{"encoder_arch": "gmlp", "model": "contrastive image-text model", "dataset": "views of escape-time and Newton fractals", "train_examples": 72500, "image_size": 64, "crop_scale_min": 1, "horizontal_flip": true, "translate": 0.12, "color_jitter": 0.1, "tokenizer": "word", "vocab_size": 29, "loss": "sigmoid", "embed_dim": 384, "encoder_norm": "layernorm", "encoder_mlp_ratio": 4, "encoder_patch_size": [4, 4], "encoder_conv_stem": true, "encoder_layers": 14, "encoder_width": 160, "text_encoder_causal": false, "text_encoder_width": 128, "text_encoder_layers": 8, "text_encoder_norm": "layernorm", "text_encoder_norm_position": "sandwich", "text_encoder_activation": "gelu", "text_encoder_mlp_ratio": 2, "text_encoder_head_dim": 64, "text_encoder_fused_qkv": true, "text_encoder_bias": "all", "text_encoder_qk_norm": false, "text_encoder_parallel_block": false, "text_encoder_dropout": 0.05, "text_encoder_inner_norm": false, "text_encoder_drop_path": 0.05, "text_encoder_positions": "sincos", "residual_init": "scaled_by_depth", "optimizer": "adamw", "learning_rate": 0.0012, "beta1": 0.9, "beta2": 0.999, "eps": 1e-08, "max_steps": 11200, "batch_size": 128, "epochs": 19.8, "lr_schedule": "cosine", "final_lr_fraction": 0, "warmup_steps": 220, "weight_decay": 0.1}
Rows from block 6 of the image encoder of a small contrastive image-text model, named by matrix and row number. Rows with one number belong to one neuron. Each number is 500 + 40 x the weight over its row's rms, rounded and kept within 0 to 999. All counts start at 0. Numbers have three digits each.
After each neuron's rows are labels from the 100 images, of 14976, where the neuron reaches its largest size: "top examples" is what is common among them; "patch colour" is the nearest of a few named colours to the mean colour under the peak. Only what is clearly more common there than usual is listed. The data: views of escape-time and Newton fractals. In brackets: how many of the 100.
# u: gMLP up (value half) (encoder.blocks.6.mixer.u.weight, 320x160), inputs 80-159
# v: gMLP up (gate half) (encoder.blocks.6.mixer.v.weight, 320x160), inputs 80-159
# out: gMLP down (encoder.blocks.6.mixer.out.weight, 160x320, transposed), outputs 80-159

u.82:507490495523537415503555493527509458469479503464488528518477603479481459537457486502480487431532469403508446531555551568547497530444472522529456559465452508502503539437504456499545475509543478527464444447568467583466502536469510463464499534
v.82:486492411515463500548471522444495469470489544506496518492472518597490472463502490462497495513552505521454546486523471477600547503438454480482521525506521449499536548488508514414452479524533484460524422538527495504500425464454392490524541516
out.82:486583478502444472568467524356555544503458480550482491513527453536482501397458484510495550438466482499473484472490465492503544464530474443461520463526540449506526503481530572490474513486417585558528516555458510492555506490568436511504546394
top examples: dark (69); cubic Julia set (42)
patch colour: black (80)

u.70:525451484600522464540506504455504475524461476495517520490476521466535494533545511499500561387477421478489419516527505536572443502523493536513518476521519523563488505488507445530577496459498504521448516507541485502486505573469449481551505477
v.70:555506550523483469508503519585520484488462500505447508575520523513509470452465499468492473543513526434469479484548448476437494506421513434492514576487471527451473610522562545536444507495507530482529511513500535491560505522541518489537525586
out.70:579522427540530478452525504550527481519477539482505517473502596500519478524390472441435464550524514515497576435526452518488435501428448499491555528473431532540468583581535480500484451532532529509499503454494536527544500521547545503545499550
top examples: warm (32)
patch colour: black (73)

u.264:527442447556546491494515522518525455479505505450514491436524499465511546532538558454494552531505454485502504478517505564534411389483511544434555461449529533503502534471473548490547474514491466499444436535550478530496555576452503488557457460
v.264:489519426533474495485494551393518542468486486485484499528509544574496489394516474498514565455501535502502464459416502467542516578448610458510413529506521449494516563491524593439446422521539545481526556575470529490578427456505499514509558446
out.264:574515464505510467471454500443494496568525443502479466597539488538517492494513464499475477501519547483527468509485465449490471581464597480500457461520473493485482556431526502489455487566540494494518522503538495510537428567524508439467522476
top examples: dark (77); Mandelbrot set (46)
patch colour: black (98)

u.278:510417477503505462452535542437474494501509510461481455516494528560518509531446481443435492510530550534511573448497497548500465463482491539494506487473511494440482500454540528451497466515552499556525459518497537547550458522508552475518417448
v.278:459448421453522500518459543444445518427459556493527535530506495528498533461571539512507530468467524537485495507413515497529531578497603524592432478461533474513498522513473508433501426539595525491498557536501500522525453443481452504467489448
out.278:523502446441503493501511565469496568441513474486519516522465442506487459512513512456473493430447540504488476514446505434546478522528524500582461484512512531410486515522479484488514462612630528408478500538452522494514415410469463451484500452
top examples: warm (43); burning ship (35); tricorn (35)
patch colour: black (99)

u.226:524526450497532477567561474407457425496547507510520549522521468530594489480523528473489516527546475553443433487501486509529403453526512514466478494538505533527493444547558507507509502458510433452486416480547434513418528537461473449495535493
v.226:517446483505483488544482442554499477472435502464528548467481490464428555503587556542554584423485451442524510461492496509484530519521507481538512537464523437540542549470516473445493563427429490491448542508525486492514481488461556576511459445
out.226:502469512528490507487500522507434500473392519435519525436436478407512530492525570507579566473428454496498468488492498540411513519578532523535492519514528470534504502501514461491523574487442554531488517492490507467524495536520507537532479487
top examples: sine Julia set (30); Julia set (28); cubic Julia set (27)
patch colour: black (68)

u.293:515456477570566506492471520489560528530461458432509523446462520515514494525501498438482485526490460549495459530506487571473480497454497539459502510523551506428489462495471490481537530532503531445472445592501524513485457536425429468576534480
v.293:455484509478473481479467539615467498488488555544568497551518552458528554508487587537454483554470538506464498471471544442436519550525548500577486507457502488512487577585476562541532441486526497517472565459522467521488561448486493512429358540
out.293:496436569518426507483534465509522447495539476508436485482456490575477455536512430482475505446505537500564537488588531478561512439499445480488484473528516467514570487511458507447459484507535504524526477456497487500524468501534549476486499559
top examples: warm (74); Newton basins of three roots (33)
patch colour: brown (73)

u.115:525500517562498472435524534554498454477478469535429456519452498500522465496452489470419434515525465457529553510552465531491505433480462462497592544511486512480519515455546508508461502510532509564483487562552561537526584583542466466548508531
v.115:457419478505523537520481545461507571505479465427572455424512523526520423500474486450540526453469488456501485518515443567561498474506427512505505459407518499526508458437432486526558521433440570526524558494419559463525515527457499527538539496
out.115:528426594507513507541451482554531497565441477436561538474454594468453466584468429524488496457456451422440420501539489518483546534462419489564460533440559532498519504526482421441513521537504563558482456410497509548523472512491542461544457468
top examples: sine Julia set (52); grey (41)
patch colour: black (99)

u.154:517487481535516497513507468528511464506488481496510498440467472510491495540482490491428462552486395488547514508466526512472460492486492525465515545441547534398454483492536504481541501558566513503466422544494572485515511522500503501603487443
v.154:471522459445447492464472513568472470462480511556535522557509517490501554439542546504446508567481580517488540522448565447477530542509600507574453501474521481449462560567498525502488441488563510519495523496508538488491495427501487475431418518
out.154:501472549481435505452493494540494488536523452509496503521484465511505501508542474530467500483484584560541517511516527489544503526489528502499449491605573462524464475484475486386476432575561494465502525492480493488568413470542463449465518504
top examples: warm (70); Newton basins of three roots (27)
patch colour: brown (79)

u.271:521457488510556494560501519481486461451507506457526535513500558455495485546530544461554608433489447499481452539524474570525460490507527541510520466497518569508466508465483425515550503517486476432476464493534457530476474560450541457520464469
v.271:546496528559495463520519502584551473475477451517463491562531539497507453445470473511495483526489505441481450469555452477474480519417523436474490574493495537474481609488552546520432493501485535471530531544494577518586509522555523491528527605
out.271:565566468524471477492518512512524439473505534553523506558476484508545517475458562488428434575541519536504529454515506473477436454467461463494586544527472507539445542539593505470415446568493483436491487534543510512530499557577457530476510535
top examples: sine Julia set (31)
patch colour: black (99)

u.274:512433473604530471552506517519446477506459484491510518444480531476476510593493517456513565493495422436475471441556520505502470464484485501467459508557531504564456518418491445496550570508507481507513472471503500537497562544427538503565489534
v.274:555493535536530457492506470576514502485451495467485490527495579528483462466434470439505488506514490423519503459559474571462501468415470473478520573441472520443457604457531554508457540486477542537542522516475589509541497582538568506563528541
out.274:514530532524468512443490492423502546563520550531580481496454501505564529463451561467426443511458480536543509523463475476412483513541451501413567479482444485553497486559473549466494485548500534486491495515468498452527501520573499533498514418
top examples: sine Julia set (34)
patch colour: black (81)

u.83:514476529471524506501516478442428484469510503478543498494473451517580453555557514534505482384498465514552470491520524500563464465612464574505484451482474522552517442491470427460534484496586455529427485482531484472412513526456537524492525493
v.83:539512515517516451502550524518520476423483457526504506566514567564533473422483458476495510498501487433487446478553469479471471491425511442485465566439487515474459548478551543479436493501512520464546506556484572484547479539538530482538542542
out.83:523529464448467514534529503486491524489500494539535494495493425452521544420474518519497497507492532576520538521439481520510462429579485497482612473491461493531467456505479478478470564489450495492493523542483503478472530545475481519495468425
top examples: earthy (37); pastel (34); quartic Julia set (27)
patch colour: pink (26)

u.25:575537454538521565574519450464487524542549494501504521518548500482569530472501508509504556489553460552520466490554480536531429494517521526421552469565480545521475493466532517536505520510459421419461518558509400513492470612476445478486528482
v.25:490455482538480523468445481545518521512505501511550494436511567475486555495569552500494567514451440455546523544462534479424527527521548519445529503443511492508540555429486555478585528485439518529432517557534544501532510497491605574505477416
out.25:509535510486515513509471503446489492512479510500493513460522558474527578451448504523565494516504427544466556518566553533434505488551502542395519477454522519512530488488489554508522554532407456535516503539525470558454488608557456440545523451
top examples: earthy (38)
patch colour: brown (60)

u.19:582478546533532465491554490498499463433467497432456492521470487538519504536555524453476494495541495498530532527501486543456475430484489537502552491539460555456504532461532393474453544504547465520487429504566531509474489598519594437544479519
v.19:529449460554485434493484448604543478456406476508545524500507596481456511461542499519448519493487503425550458441506567504533498542461601532515483526428510503433480562482527511487508505496533536527476523469533559508541502511478596515454428509
out.19:579531576495537454492536493547491489523487530501513519492543566414499552481472466480423453539516481545507491472448524540458447511464545506472453498474499550443416508543543508473528504464551452521492506484503514547490514558480463524514511498
top examples: sine Julia set (36); warm (33)
patch colour: black (100)

u.170:492514471540506435528552532479531442537444512516464543490504517480518521522513471476514487467515440444454440536498535455503485414473488499455483491513536492559470535481469506526526510507523471508479446543519512573488546526495494494535626532
v.170:571465509520533445532501505594503504460432487463491530541514551528509482467455513460450498520537497455480516469533436523449487456427466473520542564441518524486448625467538491476456515505493540507506522538496585505572493557549537475585521523
out.170:553516500526470502463531499492523493532507546498499506465458482494485543485426539435477418575497522561505577569517464545420468441455468505422575519523451481511487523526510550510473489567495514499521423538498505516520539529546497461557479489
top examples: warm (61); Newton basins of three roots (40)
patch colour: red (30)

u.299:527469398530504479450580591510500449426500509539488527493509516496583464502429521448555511570517464476464435427501517515572457423460519480506482525514511521504419461521507546466489501461512499509515477505515512539486542504417421486507533494
v.299:504478460519528438529563479429538546477423514461511535474558578471413484453461539461480491460502477441455446467476499583514509588489592535539462470459518493446466528507532497540518491488524568507513514459429518542454517490429504509499469486
out.299:495476569500425473458499495596461432512500526520543488445361460433509507537476517493459359539470509486523552551477553477475481533548455548563498562526516540454528464545466489499527439542587488524440482477556508527498524486548459458488454569
top examples: dark (35)
patch colour: black (75)

u.177:523464516458559481546547505419471426500558503468483527514527502575529490530507498502519535520557471551481515538544525509482438452457482557489516481567494568497475473470503464500499502506539425462525448510573481508431467521449475403512508469
v.177:439471512523454438496483520484498482524468537557513520466449541503476526494517515529449442475495553556459526537446541447455568582529495477564434473485567465469523539520449512475595466484592507508486509510508505539529495438484470483470474504
out.177:541497524408470489455501460548487465470524448516473491491487467496447548509590479513443407488540535477593536574490550475452492523504529539538491485491500465443509490439554459484496534549578479519490460519515568537487493492450530469438482462
top examples: warm (55); tricorn (34)
patch colour: black (75)

u.7:508431533483543482457503597412477490460521496489512483499485563516540477534482532439489547493484497509491450459481511498455464466463524500487484496503501547465497446512468509468491484555532507473524456533530515506534434498426537443519503433
v.7:447401478490521546507449531529450514481450508467571543466457533526493498536570516518525515454473487487481499509528517511517548540523514567521446483498517493550537447499409444422586442451500526523479507441492448478443498472411481495484449455
out.7:583531519521523495565492450465481479456528523512525527511464524467500488584504464484454490501571456505523479541482518451450452520511430505505533481505465580446496497520540501536576522574606451419442454517520489546426443483479614504512486486
top examples: sine Julia set (36)
patch colour: black (92)

u.314:540439505489466368490571509525463478427528507527499452513477457502478486499489550433478492551531547550496595448455538530514450463472542504505499508420527499374450503539552501551458516483583475541520488525511574501507509465483479509513472565
v.314:496516426558473502443470546473498526473467539526470453487529515476477582478528558480444534544511531508546554502404482481460504513512555495505530464531505448521484632471503572499501472516576497503471554638468533526529525501535503545510481479
out.314:512517531522498474434493516491429478471460463497449455516433503476494536480537580468521475498514499546536550498506489487360513509467504478498524588557504482522506573454513500489459522538473481490449494562525556508524513534552458494538534514
top examples: warm (42); tricorn (41); Mandelbrot set (36)
patch colour: black (100)